A small contrastive image-text model, trained from scratch: 21.2M parameters, text encoder norm rmsnorm.
Rows from block 5 of the image encoder of a small contrastive image-text model, named by matrix and row number. Rows with one number within an expert belong to one neuron, the router's apart. Each number is 500 + 25 x the weight over its row's rms, rounded and kept within 0 to 999. All counts start at 0. Numbers have three digits each.
Before each expert's rows are labels from the 100 images, of 14848, where the router gives the expert most weight on average: "top examples" is what is common among them; "lies over" is the class under the peak. Only what is clearly more common there than usual is listed. The data: simulated stained blood smears.
# router: router (encoder.blocks.5.mlp.router.weight, 32x192, trained with AdamW), inputs 0-191
# gate: expert gate (encoder.blocks.5.mlp.gate, 32x96x192), inputs 0-191
# up: expert up (encoder.blocks.5.mlp.up, 32x96x192), inputs 0-191
# down: expert down (encoder.blocks.5.mlp.down, 32x192x96, transposed), outputs 0-191

# expert 12
top examples: band-shaped nucleus; ovals
lies over: large cell; nucleus
router.12:512523516493504476505522516494514527490482530489455506473454503547478500471487514511479530501482547496488520490483524472541518459533543482462521472488503490540485483495510507533507492470521510516495519512496469480532488451519505483480506532512473464503532468497458440506501505491490491460536491520480546480464484476534518507473528510485520457496545483482533490521553494550538507472484502470443504500499517508540468519517463461516527483494492504503532540529538473537493496482488503479488457516468524481516472493498508525538495512462551477504504449459484511482452511501518520474
gate.2:479496483549548480520501473490488535466495477511526507532485523439522512527502512478493492494519459513493459495527488476522522528508520518493513504460474472475465503531523499504446509498512516452474474534488498489514514514471463496526529494492483501438489476512505497490492529546552480482531464436513511495530507509544507528518486524530481511497512487510496526556500532478531531479507500509496505479518513509486553443465528519476522529494479481545502466484515525499498507540474504510507481473477486535523530478500554506495517542512485552492496486494506492482549464486451466532
up.2:511521523524455492507510479465517504489550503508502489463506500514458464453493540507470497529478520480498517481506531486534534492516531490483521498541524466513491478478506507455539465488512488507491499471495467479511524473535507478460473510474497517507533489484485477517562499476472510494490520496456532511451469489516476543466509494480451457553534453513510487504512506534515543493485503538479485511464506448533489524536478519521513494488482525530470527531544453525473473462490511472516489524542550514514500524499482541526496490484509456475514498491524540469494527493501499487
down.2:531479516511485532457483474499510488501507488543521515502527529533507512509516484491508519522461499487536485497527488504518508503529500468527550487518519502492480571488501511524566433539487484484480513512533497508556487518498490509458505513504505468451504527527499497519505486468517516464512548476489458476526543476469497480542501493542489512494493507514500508503503499542473514508507468480526513480516527504497510534540502523515510499519549515525511464529447474517488539516537482475556459477494493521468558498496497509478509476509509450561498488507448511515486453504511530505
gate.3:507518509471483474545495472538505495505527514518509538472506469511489534506464519502511547484459504489480485495482477486508538486512494474505503457523468491515471555488526497471470501484489496504495477513510489495491463505549501491479504530537487465476536444487480503486555530493498518467492447468473532493440543497505518453477512488463549490489513520527478485442480512511478530478470509502470501491491508504496500503499492523478519535524482482538492475527489522520505441486475490479496480531524472472476475471501466526526499467483552512498555514464480508484495558544472474518
up.3:473462535470515540421495545460462474494557535495484496506492500490524471516514486525464481547480522498518484487518453511485483512510528477508501552505502472491499450495510491529512509515532543485485482491540492488530517514512481523488528494491508520486544506491507455494447495534501499494525540510516457503523514516527466517537505486528492506496484497477504489488475445519518478521541509486509532494525516553508503513537546521504481436484509488505527525530459471516505508526495507528552510453447493529484517504490521504479510542525484449479491470497499513496503496506484486460
down.3:526471442501496515527469504501487441528463480485507498533517536503463556522483519533507476522472511472527468496486526509495484507491493526547512500487491502470532520539479509490501515523527502500481477496482498544494428491542501530529517509545507487509446495519507519464487518502522524524478485568509513518495512486469530500511505503523461473480511520538465527466486457475521477466460555526485494496477476530463514474499469523495509505481511504503491485502537514501534511506515470513489509521503477498440453474482500499487488425494513509517491481514460510550471539471497501513
gate.4:513531485442488487485500483506478504493502550487480524487478536528485488485502490539469470513493533472490563485519491479532534475524540490460537507524491482524497478459522475544487459466513538540483507466523464500515514457529538476468471486500496494541494467507457476477486495474469487487503508511483509483497487466515449527445508468466479474522534515487539474530527503534504493512480461486476468490515529471546478521518488477526545492499516534489521530499503478527510491464489519481504486508507513462502479519515543518515496540473545458467524513469498519478459501481520476499
up.4:511532476459482473493493487510478512487503546494473520476476524535481493476505499530470484518487518486489565486513490462524528474529547474464526503513487480517503472450535468541493469471524526542478511463516466499511510451531521474464482498495500489521505465513463475489494503484466494477516506524488516496488482462514456526446517481455487465517534509474533468544532506529503498507485452481473469495511526478541471524513477482527551481494507533487498534510499482523508490453485519475505480506517519479504478515522541523519483539463541462466532501464499516475459519491526485500
down.4:530514505518473485481506487528498500483520490475511486479502503528493545441518550534534508493470448479509501527461487489494511478513512518517482505540533461550473520486514499506556520477520524506482505498451482481454458495507503487462473494482508464476516534457496493484513483479482487510480485523485519475459489491515461473519500488470523465465549473509477454480500506496481550492482505548485471537515498474517467524527510485545513553525542519519542511512486480487513464505510522459483495479559519506490478515517449531506494471486507467513496512448517519519518541534500497472
gate.5:528528513469491472500507504495470502479510497511493486490494518510490479477496537508483541517443507512486473496540499483530527479536508513520568498522494464504480488489498459474558471476485522491492456488509455452455428481509440494489519529462511515528546482455488478551520562483499517489492489522490509492465504471523470503474511505468501486479518470502471472508517471486486532487483534491485477507487489467543476507527498476492511473526529541516482505520487502531488494481460515456488519531539522507506480556500503528512522506530509473488456461471526519477495470520523484472
up.5:525521534487464492504504506489497535486484533507480493486500480526510471477490533508474544528487504509478481480533504464507520466515505525498544469503504509538485507484479460467556498478486516484498520482509476461459455455523485494480510551506488498516542456484469479531516552492469541488480494507478530452462479485523472522481522506441498472498522469466474482520533524511506536500485534485470491502485487493547478519528478488508525487533505498514476498532506474514445472469478509459481494541539515523532474544481487528514533519528532471560525483471526510483525517527518507493
down.5:486543509497474527502542493489494519478501545484505535481456516521514454508491471481526491534516504495479499449541506495510479460496489459462474502493488531465525485532490537526494470502492528524512508528546476539528491478463506501512497516520480516460530476539480523512491504504478483515486549499513510499506491502541493539500481509489524474479533510487502460561519505510532474461493479447475509468500514485542490489478475533456487492492472447508459550498524483502504500496478525515442480472455522471524465479441500521488470509430518485479504484496472485474479491510524515494
gate.6:439500521523502542534491508477532438494457471469522498523540529462521508505531487484520457492475461478519465536520466503497509517512486532516518510484531522511489511529495507476469511498496488475521527490486534510498539490485526538503545475495528488521468541464513519523469465537525453514541519477513482474524505522483494537488469485526476541495482516551505522479490516500491474482503540549537520488481511511486520505462516493522441513487515474444549464461504541496520489503506500506455504510529488512508532495467507486482477489523458484492481520517468487546505472476490507516
up.6:544531487492518494498470474510517543519524534543455482474474504508490488483496525500483537541508541516477510489487486477517527491471461490478508501495443508502545503472506482507498507471481462488503478529495467469455495475492479456477494534484536535497518460487482460527516527509485507479453500539491500521484480478505499481508516510512502500540514494479502491532558459491509545522524505428483491536500521478519496490509476506518550485506489539512473550522483491506449509458492516492543473518514505489533466511527532518526543497503513488570525505478527507436510521506505493470
down.6:501487531480502468493501508491475493497507470494498498525451464522495522510527551494524524467537509493506475537492473509481531540510481512480443537523524468482474500515462519492543504509488533462485431543490494507506474518492529529514502547470473474465502462450509476456466513471469521495473479498516492505555503521497494481549481504505492501503531443478472522524467490483498489524497517509519482526520462529482449519519498503503473496518553510517461509524537465490475493541521515486454498525513510457505535502490455480488533486506476485526528493494477502481544506503499447489

# expert 2
top examples: lobed nucleus; spiky cells
lies over: small cell
router.2:501465509520494514529454510473511525511514525513534493512519499480530469492515540475489452517519468493502524511469509493462492546487439486449485517522477468504520540500522489491531453484510480492535520559539470502470489510469497513519479469506519505481501533492515541556491502500502495498478526482470441516505513506474496516520537504499495514524487536492498507464520549488482494517566501476511478533531490454518518467518506514473545510516475514494442513460469521541493465456454504492510509481482541510477474518486523486495514521534476490525503506492531511488541516507526513554
gate.2:528509539477549513507501520495504491486517448498487493477483524479476505493464488527585480504494496507459485501515477518476509434502501525498496511485523521506500489475462518467492497469475498524478487468504545502522527486515570493488533500498536494505497453472521466487510522503488448510553452469550506499525459492480450482498505477523484490497531497499482482482453520528517480478518503518493495511511502519484504531540498490515478475486528526495521528474483503519483504505532465449494486512541476469537492555521512530533527497506495476482537483443486522518489477493440482467
up.2:533529523492514504520487495519490526477544480496525531480535531497545448498505489527489476557479500519463494493491487498469511472546500509479476479515519530540521449472491538525474484460503439494534519447495523512515516493500540500488511464504490488482521502500550505509527510530521465492526512457499480529529481502502476489514501459535474471506547546496568522522501461507510495488469492506509495514515483524465485506499476516520483494451542492476477490467508511557514517482542529491528485466498536440527490486491501483531503492492535484547512451481490498507508481474476480496
down.2:459539525490489516485512559477474519518481496491512462527439495469510512479500539476473500497464462543511468519511511503494503506465454531461493488503524499477526526507495513442516511482477491464514506491501494503526478511498525485516520480495495542507502505457511492474518481482544483519531519493463522514516480554461497509488502516472507490509461500535485518527457486527481513493478485519537479530494492487531548523474536547499481522516483486530476528436493552485484497486498511559510485562501500499491496502467504518499442490476477473545520464510546534470519455482507495505
gate.3:504541485484511540498504496522486460446509517512504496542515528523508534519495506562485481529496527505490482468497487513550493469517532545526508466535531540486471486495464482507478504490509463516514508468463518513537513499542492497456493509520516504522493470504467491470512483468485478499522457511523538459522474475524490460462505500541488464540526488485526463504478487521522468489473536532467519461485518515518479510523475501498479477521546474520508538492528504501471469543483527474470530493552481461524522535520494527526532488501535495476503525439478536533498488494483486494
up.3:501513493550466483537434501540475513495476477477515487537529498526467525471501484531467470501493541520504508520475483465557483496501496503537489457499511479500517497507492491516459539491546436494494500554469445506503460527507491505497498468539475507523509532504481515473527513513491536487502466482489532493462504482487558485484459467508448479484543491490511467461529555452517491471487494494468489489472509509529455500508501493484522521502518462542510467555494512485496489465496463464515474517520547506481465495513515498528489515484505492527476523502498483520495511483512500503
down.3:462524517505523494520454503501477483486539504482486495522455521493504507491516468498538492508470478519458543538545470531518546517541515453439498494471542475491508501523499514509523478474473516542492521522547519475517463471478530482493540483540530539516491513496500475483520491552516479506490503477495477533504520479515514463488490473515477523525501492478529535508513539504597464504481451496548519499496528494488494512501489552464498509488550495500497496453491475481523489535498528525477501485506517444496520485471498488529530509502510473508510500497461494490524512488489481540
gate.4:532522510475495535547512482550503491467522462486453479490523542491476521537506527522527514518484516513512463515521489488517463454512479522527539502524514536501523489520473496479508471453463482470488508473488517495530493480527526531470525496501516537495520492500504523485521486495526492524525489506507533514522495498502524457489495516480489490490527423490481518506461512526528492481475541492499551461486494500476488530529462565474480548528538481514497500535511487521458499554495516488528542511535499490514511546513479541491508459509544518509536501505463455515494481459485474486
up.4:490467481572429513502493530516520501510465492485498487496487472505514514471504511488488509502503473526501523534455497454497503549460500492504463482514503488511509514527527538502473518562518499477472458536502449498496485523499459518494490499541467485503455547499494511489524499495475545482491518512482481475457486498496536515491489506489472529465480514542429514487526538447464506500500479502466485489480472459505524487475518466501514501514462515516494458531498485453521520495520490509492506527493541513480481483464471498468475473494487489453490483559510479496489527521536534475
down.4:528482523487543477522516466471477530514517520529482511486494555509536514510451435515495527519527535481471522515567502488518544516518530419497533505474483540507540478476529473532500472473458489530505533477514501527495524457478527491489520499510497483494523533544507475518488501513532466536504510470499475517534523486532508505512503484538487497516513499485535481532504529535542512436517469507522545491515539518514519497509511514466506500446520510492520484488486471513474543511499531488507513471472477497484515481491541502523517510488522514508472509476447493504496481501466518507
gate.5:535478457531502472499445480465492488514473498526498530478471493528504448486522468524454509514548542506511517523515462523504534542513507475484495531480501512487532469470512516533454496508475534487478522491485501523507496524492499428464503484475516498507517479542536474522519519492501441471448500519510503484489509481514489514526432514471465471504515547483496523526532503497496498496480484488513540557558484516491475448543503453511505486454516499449546499515492499499497524501550515478513500513505495483490503507514481496517475491465492475458492482494466512482483477517498500507
up.5:478490484554486506525476474487500513484514491447510502475486487482490493474561533525472493487502485540508515532462467472496487518493487494491472538517543486502488438499511525483449491489520494479488516496454463504497464517501494514502499472472484490487470446534538503504563504497468500503438496526517510507462481475504523487519453464508455485520494531503446505506512517481510492504490502485520532532497451470503471492493484494507537528486503496477497495516549515488532530484500484465537508549512523475497489519504413492467486472483498452476518458519476496493495475495535465477
down.5:482511501559459493519496547505501469488469475446475457498481453498477508455508537522499489471501460536532499496491480447517483475496510538528455496486519469476518504524493501463497519513526499476487499513467455505495480489521530534509465546472511492478464471493488531489511500522477520499521491497518544485442502499491517488446480478463489455437506445533456479509517476470485467478481504510488477507485499511510483514514502460456520533503487487513507483532526509463526495505503492479479508529528505498533475494476476552485473466495496510478451513512527480513486500485532508443
gate.6:509487504547449539503551493531526505483496497500424458496466513507518514469517511477505513468479481532483469500495500460551485484472507515509520499524511545514499536507508512505522492528528517527497520493512478475485488493510478539503492527500498525465506536519512525448518484526500564516498522505497521469497477511550516526479538504489515545506489522474451509519469545512484524463514523491524514458482508475537483523459517541480488529528480485543499460528511518504503518520473496518539561484516496508521495529499501498447541486505487466484497538499491508523531487492506493427
up.6:461497516533473497543475510527490498504517452470468490480528472529508554510541542525502529502483500523502480520434478494502477503510458541518508514519525496529489489543478506453426497501552449485490440498493510471511483527506493540471536448487498468502480515475542515504526506537499513468510476514477506492474506501487558485512490526537491501499530476568476528464486507489532499504469500528478491505479453505444498506481504516516481559510499492522510499491493505466523491519516507464490479506512546505490480506499504510492503466480511505503517460498523462517466525501525485525
down.6:505460493483522457519548484498491549516517508537506522504487508479532505495456457524462505500489495472491526522515465499531493536515515459530502465470453516540525478477496511494487449505524494531476526534514499505530538510453492499481507465473510482439515548537486466511474507512506480462500533478500476512541529501524504498521498501520499491510503518505526502522518549527485530437523455498500528478511524524490492492531516505480506459443507478462529461498464495519518527488524519536537454466462481503480504461487513484475483511483510511493456468504454506491475526504474505464

# expert 18
top examples: teardrops; kidney-shaped nucleus
lies over: small cell
router.18:535502487498474507538498516509460525474545503510542475491465510479532501490476482474459474530496456495508517504496565471452520517499433500480487507517458489512511551457533462464549496491528470543508519495509540534490477486471517515504487475464500504499489518489511524499522492523511495505498517495499486503508473482515520476499543480520505479550501507513494488499490521544445493499523501546520477525503481465485533515504522506462504530520483536503473508484515497519505501414448538512507544503528485514507498533533520502505539509531475528519549525502536510490528507477480459513
gate.0:485500502501505518489527491478538512471501481457454483471452480446480503523536524499526530449490514518516479521545541497533491502501484496471519533486521490478536487516477473506501467492468550445500488512492544499479472547453498533457491504474472532479530472452543501525453489466502494479479498505468491504466505545484496534499542510531484532495517457467496538523522521548541504526551455472527532547513524503464514495474476499468507471558500522484502511491509505493470513538511495502512484499500504500498499515481503513521476501545492532508489474486499510466531487512509502514
up.0:470508509505436493473479528518471453505481497503554522533526528526524520489456488530493472518513517490452504491492469492542501523481515476532502498495511513533488511511521509521463537534515463548485502508475484496511522449542504490492464514532493485527468521516441481475487484534496465507539499512524522482490470485537501463477469498486489503502492556571476452439496496465438493516487527522469483469468517487538483494488506468512479494483504489495527471506460498481517489469481497519489512488517493488496520469509487468470514511466513505441487483516504503527464508492535538499
down.0:499534528524542430529499487532477517496500468464483502519536488488472484494439506499523471543543477487481490522524485514523522492559525539490474514474498474516449494500505520456480540506508508506498481452484545542499479471516445438487494456505516495475524496497479534455519528494484511503512471460501517461516522502485507456456470497512487491480504516480505472500509518534532528510480518484489475505526517503493442508513469541488487522511550543485506486534478550486494480475490514513485521495537510472482526528508518501508491492542502500502544515483479499508523462528479479516
gate.1:489511517494516543539453499534529457484472498502538497499556495502459450505495527489484542478491520482462514516532521530491499526503459512520513460492503533449477510503504489487501520515494465461505480524505461509467488476500462489530511482539504491532475515509477521495526470512492475496473463503471551506497473517478499481434537510476492521522514499477493508500507476478479473520518498519460517463478535512523497513509479480478470516494465516530481443473538537469503429536529441478524509497531493470493527496496516484488495499504497441502493457474467507527498502467506533471
up.1:507538471499502448496478500533510493496474524466548483480511505487501541502504495492474494517505506494516506508485518487520527528468515542536511484530492490496465495525526513508494555520532544502468444490460466496551487506522473535527491472514515515551489471515448466517539490489476510518490444554508525478469459503485480493506491543518485455502500503488523498492475484504513489515511468499510493499454510519539475514467499456452499503477453502477499508523489475473481463505515519485487529531526491519507556517486503504507487472519468514450528499484556487520505521431498509449
down.1:499563520511491482486461454511518486520515534498479516503534456475473516530524493510489523456532524521515506498524481518475527472462512527536489514481510488526493481516526463488495485482516495484466484501514516488539504524531506523501483469484491470533470493502474500507460506509499456493531492517484545460463552493518542481525479476518511494494551458522515462438539514478501527476494473485477534512482535549493456523537492452499525487486461526478565519537521484504491448476455484482475457517494473524487492521449474485511507511490514514495504485503520506520474505491498541482
gate.2:461504542522483480517498507522508480495445481444539461525519502532464518499515502537547526517458526464493484510506479516544521507517511542507516522489546484503493498520438557517496517528532522427442494516478493470510500468482499474458525548497485509496483513502448500465477473484491477490493524497468516474479505506507499468471504503458512492483525512499438518490522472493520474493479482493449524540509506509501450497496523495522505493514504520489516539533507493451494481522512485500476484529531528485509496489485495527493506469487491483509475503522500520547481490495549558471
up.2:539481469461536491477519492524490515469534540516460480540455469478548520482520487521490512456537475490492494535517487493476518501509496487478470492536499497479539504485537485481468478453490496510481526467499509510511520500494498491529494467476535517494513495482563497525521502502501480534507483496559513510536474477500526532523498514493474456536525469470510489554480515552488511454544511531554513512527510497481555520491478470448492486484509499498497519474527538506498495509491539536530501489487490473511527522536545523516468544507474534477514489499511518504534457478478467508
down.2:536492508498478423524527508466459532555472510511535547493528502479496483518480512481488478502528507477509542485520472527470532506482484452488514466488489450513508489485502499516496510474488515524487477479500539499539495461487510523490526467504481480513514509517513493538531485487507475497507502508501484510487493525474501522522532552485485476497576509542493519495510479515513541458476487554520534474503508517496462495483485488508509500459488499473548485553486482516482481504518545472533482502488526569513510441501488494530466481484467503481495456459514477525520479511461516463
gate.3:481534552480516468451519505482512432526487494510530503486500533516452485505489509534498532480475491492520462500526507509530526484503494526537538483465484524496471496510510456501474518526520455514478491496445497490516543478531529505462498527519491510532510499480462464479469494491490497495494470503526531484469499501526455484468477538492516484500501480503497487481499476500495488532442501492512534490491509544474451490502514502507485525488444517471566499528506543485474474526511495531487458542543481463466565479496476518511471493493519517501495510484514526535459521486484532465
up.3:499476493492472516562512534494488515510524522500511510481513524493563504554479520494530504547509501497503501443506483534492488500506463525530505517510517496474480507503472488506487462482472519504543492485517543513486489464451516507512505486515510507456505533518496484497475500500549496494523513509548477457518543546458488495534508491476484531478479540529519511509501520528523496460486510520470479516526470505485485445487525524473514480523585480532486460469516520567533502506469524482481520506542468506480529485529489539508498515547482512530511460507514499500505470514490453518
down.3:512504537510525503491495495505506509465545514519473529504503529499510498530466507502546510540470470511517491493499506504470473493504475520468519480460459477514480488470475492485510500520503546482485507519515506490536476436481485515488547520479506454499486531444460471520496491491541485542508490460497521487520511527471515482554548513524533526444481491485476520517448502471454526506533499470561483504486490492530534499487551569502521532506512518517527506478495532500520470494477524542466489516495512521511510472480501479476483507536487525501455470475520443499520488519477491488
gate.4:508537488469480505510482507491531491535530539535545527476508519503511495512496469483462503515503488486532480462478532481476532513463474517505471500484489522449470514504486467494533491495486475505551511492519517505514530529535528489510496475545539529538475478539445503524505527473526539481478484534485490484469455543482495492500524525463520481533478503508512488512474473461505508506506508514473486460479510493495506465526521503522487523476464537497508486508470487503461463451497519493483526550525443479468497522494488467479476507501502519482558522490527487459463541445453498522
up.4:512524492471471484521479512470530508542515543535538530491491520513529486515504489473457512525495486501541475463467517474455529522477473527507471523487483524456482535496482471501541483490471496495576519497527516506510524526514522488534494478545520540529480488520470506526507553468538515466474502529475476485480486546482485492528525516462548502536452516491502483507477471473497516494505504505474508469476507496487508472524519511506505523492466548492497484497463499503449468461520511490491516543496458491473500530503473468476479515491470502491559540487507488477478540472457495509
down.4:496454476501472510503484519519501490518512463513526515519517488562470535501524545510488516509520530480508488536465477504526505530474496503511492524489439486499521506491526542533512538537454520483498445519513488513480492479504429477482500492526521472547455492505507483497517540502476543517501502540531494512479512514452534499527443512506519461531505482524463494495503446471504496519502514514473489513522485500515446530550506484520486493509500534523515496524489489503483490502523488502480561538501547476494491500491462466494495496464497434493531516512469449489503503541513483515

# expert 20
top examples: target cells; crowded; kidney-shaped nucleus
lies over: small cell
router.20:527497494509499530513513496506489477505529535517493458515500522547503524492478490476498476509500473550494467526512486509528512456484481517483513490549476511544506509471471515477457515490494454541476460477495480509491507468498490497515506437489507499499480468526497461456559510514490476537519466507528540483528480450484504505530459478551505467484492457543490504521463493502493483466506498556531483528475513523485480485514488530489469504452491493520480510504529494477473540505532490531519475498530455480563516525531446548496474487508495496465504487469471469487499504466490497474
gate.0:478458467475480485496519451477525549514485458459498486478506500491535529503505534499523533464521525471510517492476527505472471505526509461485514541505487464490488485516492460527569502530528531507535533494520482475526489503474495515506469544513502503448534559472502486524526510502512522473515491490533518478523514472514518444556504502489508498523503528496498475535515467513510499493480477493493525471513473501531527517500499458530529489486525484464533535523444458509502478460474529476478525490475521507469490514449516458524557485504499500525520525488503525483475520514488471485
up.0:518512495525485464485484517493500490514531496487507487536485457477509458476514483551483530491527502525512488474517517493513502518504515468499481486493506494462540478515523469500532463453480480491507517547502510516537545541512538532502479520483510491464477493484494461526539472475451492463455491481503462490456495501533496523473490500485478486519483476502490499520525494472506476519522453540468507487466512557527525437530493501467524448450514490503495495538545517448516456474468476461499509493477516492464481534479511515489519540447550524500483478514501490494513466488514504517
down.0:500508460500487534435444503498500471507525497515486531548492492513475464531495496484496484492499517491498519527491471559511500507477457497494486507518470526438552500550520550510472507511460497483463499523520495528459471487470489481548503480517512518497461535509459510481506519493521524528448565498467493492471474521465494557514477529501526516491515476488480516515511485482522507482500465513483488500507516473473546528481507507511508511491489568509498482512523504467469478488531463523518467493502526510532493538506490543492480464509448499487504511527482473495522521460541517504
gate.1:503480503487494491498479472503513521550495475487430467469498475485497524475501539501513508499512490488513466489462484486459488435511537483430499519534498503491498478526479485539516489562490508486503524505540482489501480522507518520541437504490505556509540505488523481519497468489498486456481503484531497494493535541529496456532555506505548525529493476461504486489508499477500471489510490512521513548532516496540501500479538471507542485546488525516482526485566503456508485478482474496500509500467503509513487502506477491487511488538529476529495491449511532456497529534517526487
up.1:526492495497484512490489476463491513469519513528470467487492462461506482497525527485526486483506462535485437463490497551477514461507500488477518510526496512518490519512488478488535496503499517485555501467569543502511479514525488515481474497450522520521519500489518509500526502528460495492476502485538466479500495477504462523525532464518496527503463477476492455527482469502503502536547514492536494502457496496525562471533491522468517473521482469515487557483503523489510503460487538520495497499511499477541513499475497525483472571549516511507488487479514565453513469499513479529
down.1:526491468519460526511477485496485483491499495478527493488515489490496488489513494469456478483531465490489503482513504511496482486519510495488483502539479510481522479492459504505529468498537488498545467422527479491541526538489532442547476471498460503513553495506540496478501467535504517522537491476518516469525485535453508523480542560521499505543492510515516501454490516522513493481490511497488516512477523488494558495506530483510509464513503473455502512475512506470462465475477499507480521549521511529571514501527514508516483545530436430517488506493483478515517510512509512497
gate.2:493474527494474520500529500479518503488432523508522492520468522493519495479477514481484488489511511469459513505503460531528525502469499534479450451513492482502476496478490523530476512543531537490504478519511448475439483496434489490537483505519485490484497534550496532470450481496497521478461486537474485469514503521478491507512503521492520498502516484503450523483518546451515478491539515452466486500494516470543474478495504508491502469520433479528474482498511502490497482509471493512477511508498484518537529499506519506412500543478491532490458521488486502490527504516530536484
up.2:493480514520461525519515508497484477472452517512517463527465505513492483478503492470493475504523502494476497477497494473529523488466484529466482487492485487506465536480511504502486486536513554527513474518445461469483490487526470503501464510504505535496462517520472521476514514540496514490464508544472503496506487529500487519506533511525484477498498493516436482503495500475474449495531523495510466480417489475542450456495509524503509507516463461549478468503531475500527486495444515522475518509503485492508473527475485530442508504455501492485461502537514556468533457484526510470
down.2:506455520488464505465536494492546518501471522520588524497468520495547528484501467482477495489505517484530501482505513494509506494496534487454500494530501492522488500477512500531520472554579494482508483500496476420506516535499496514546466517561445481483505519507511496517505483501504485468529469527500491444510506520518515489523534506460528461529516546496481486531507536493477508474477505475465516515470510515509469475483521486493491471514473458476504488535519512528501480481468532492500533507475466510506558521488478489494528539530491488521483537503503536493511487504517479487
gate.3:542504503504497533525490550509461478463520513525490477540476557525481495510504501492497490524479486527490543522517494556500525500480501523522520525512497492488478499473465518482483492479485494456525506502492440505450484486490507502487493498510514502495473467531493524473493531523508496526500515539487467547494475500495459524471478472501477446471501511470511547537518486505489486503481432505557460535490508505474481468520508532508501485478515509488448455475514540458461538486509477504531463497549517475488516525526487529501482465504497505474516501521474490482540521462529568500
up.3:500480476470498507523519503512520476490484523527547471441503458520466504498499515529478503480526484494419486452472501529508474459503463475465488468465491509535485458498508497519488517517489469541477488480462532449537503513501511491464523512490487535514505492483498518542477506533458514520503489470504496482475512471505495490514530479541482457530499494512519468468503516562503475524497529511480496487473506502494513545512467509493502472511466471478514517499499459520545509471460486517531485423466462504506491477503508502512502531499515512482475441535525514462483481520502493548
down.3:512540471485530503508492512467468487500517492466486518480524514529524517510500529503528487507516500478485490507482508528463508488537467551480504535517501475537474530506447500506484463496512531484531494502524512492504491421468516514486533505473529456488479480487531508535493496466492494479499475481484478492536547489486510473552470496510528499495521475506509503551489476511483503498489490500545487478470455487463477512494498497543465522496521518475506498519505493556489534516547523484471495509546510464527507484519481497507508507581532484534584471507513492524516560499514457492
gate.4:533512469494515465473503491512538517460508500502474530511459494499497477440488469523463537483539521493516519489503503475510508498503507485489531468500500510502539494514531468533479506486478535494492518479514532493542546536517530516522488501486493504518492513467537431470517503510478470500487510545522493466525454517540521532519504480497497487513506517492530476517500534531511481497553484545507519479517552517525526450513470472476499441451525481463518491508550509479502455492502539497507527473482492497472523539459526516531516530432473541505472518502484531509502500493472495490
up.4:480485493500489499498503481503505509475490464478522475531509502465513534527519543513530464493498502506519481484488529469487471481506520483510445547543497492471480496481484488492541468523476463513512522488467450477516433517501506494507477504531519538465533522539468541513528464470480481470470471486522527524488537475487498462479516515481508498511509491499471475501521459532498510537446511463486526476467472417534488548476476487485525505530494524521512527509452522497505501503470506492512519524508515515537505515505499460460490456547502460528505531469516507501526466516540498501
down.4:513489500527483530520499497496489497494517466499514501532502531499500514514493511470531472475473488517499471499511466518517479482463465503526433531532500480483513520489480561489487552501499536476476489520459518506510476484504498470522493486462540528461523506512481516506536481480481536512485533494478586516509495477470487503508511515478529498480527490500491539516513487464508478484450495534548509540490505477492489536477464505503533564475511549479517471503480522503472509507485466531513515507550534484545509530542475491470456481470502491480496506498499470484558536467522495451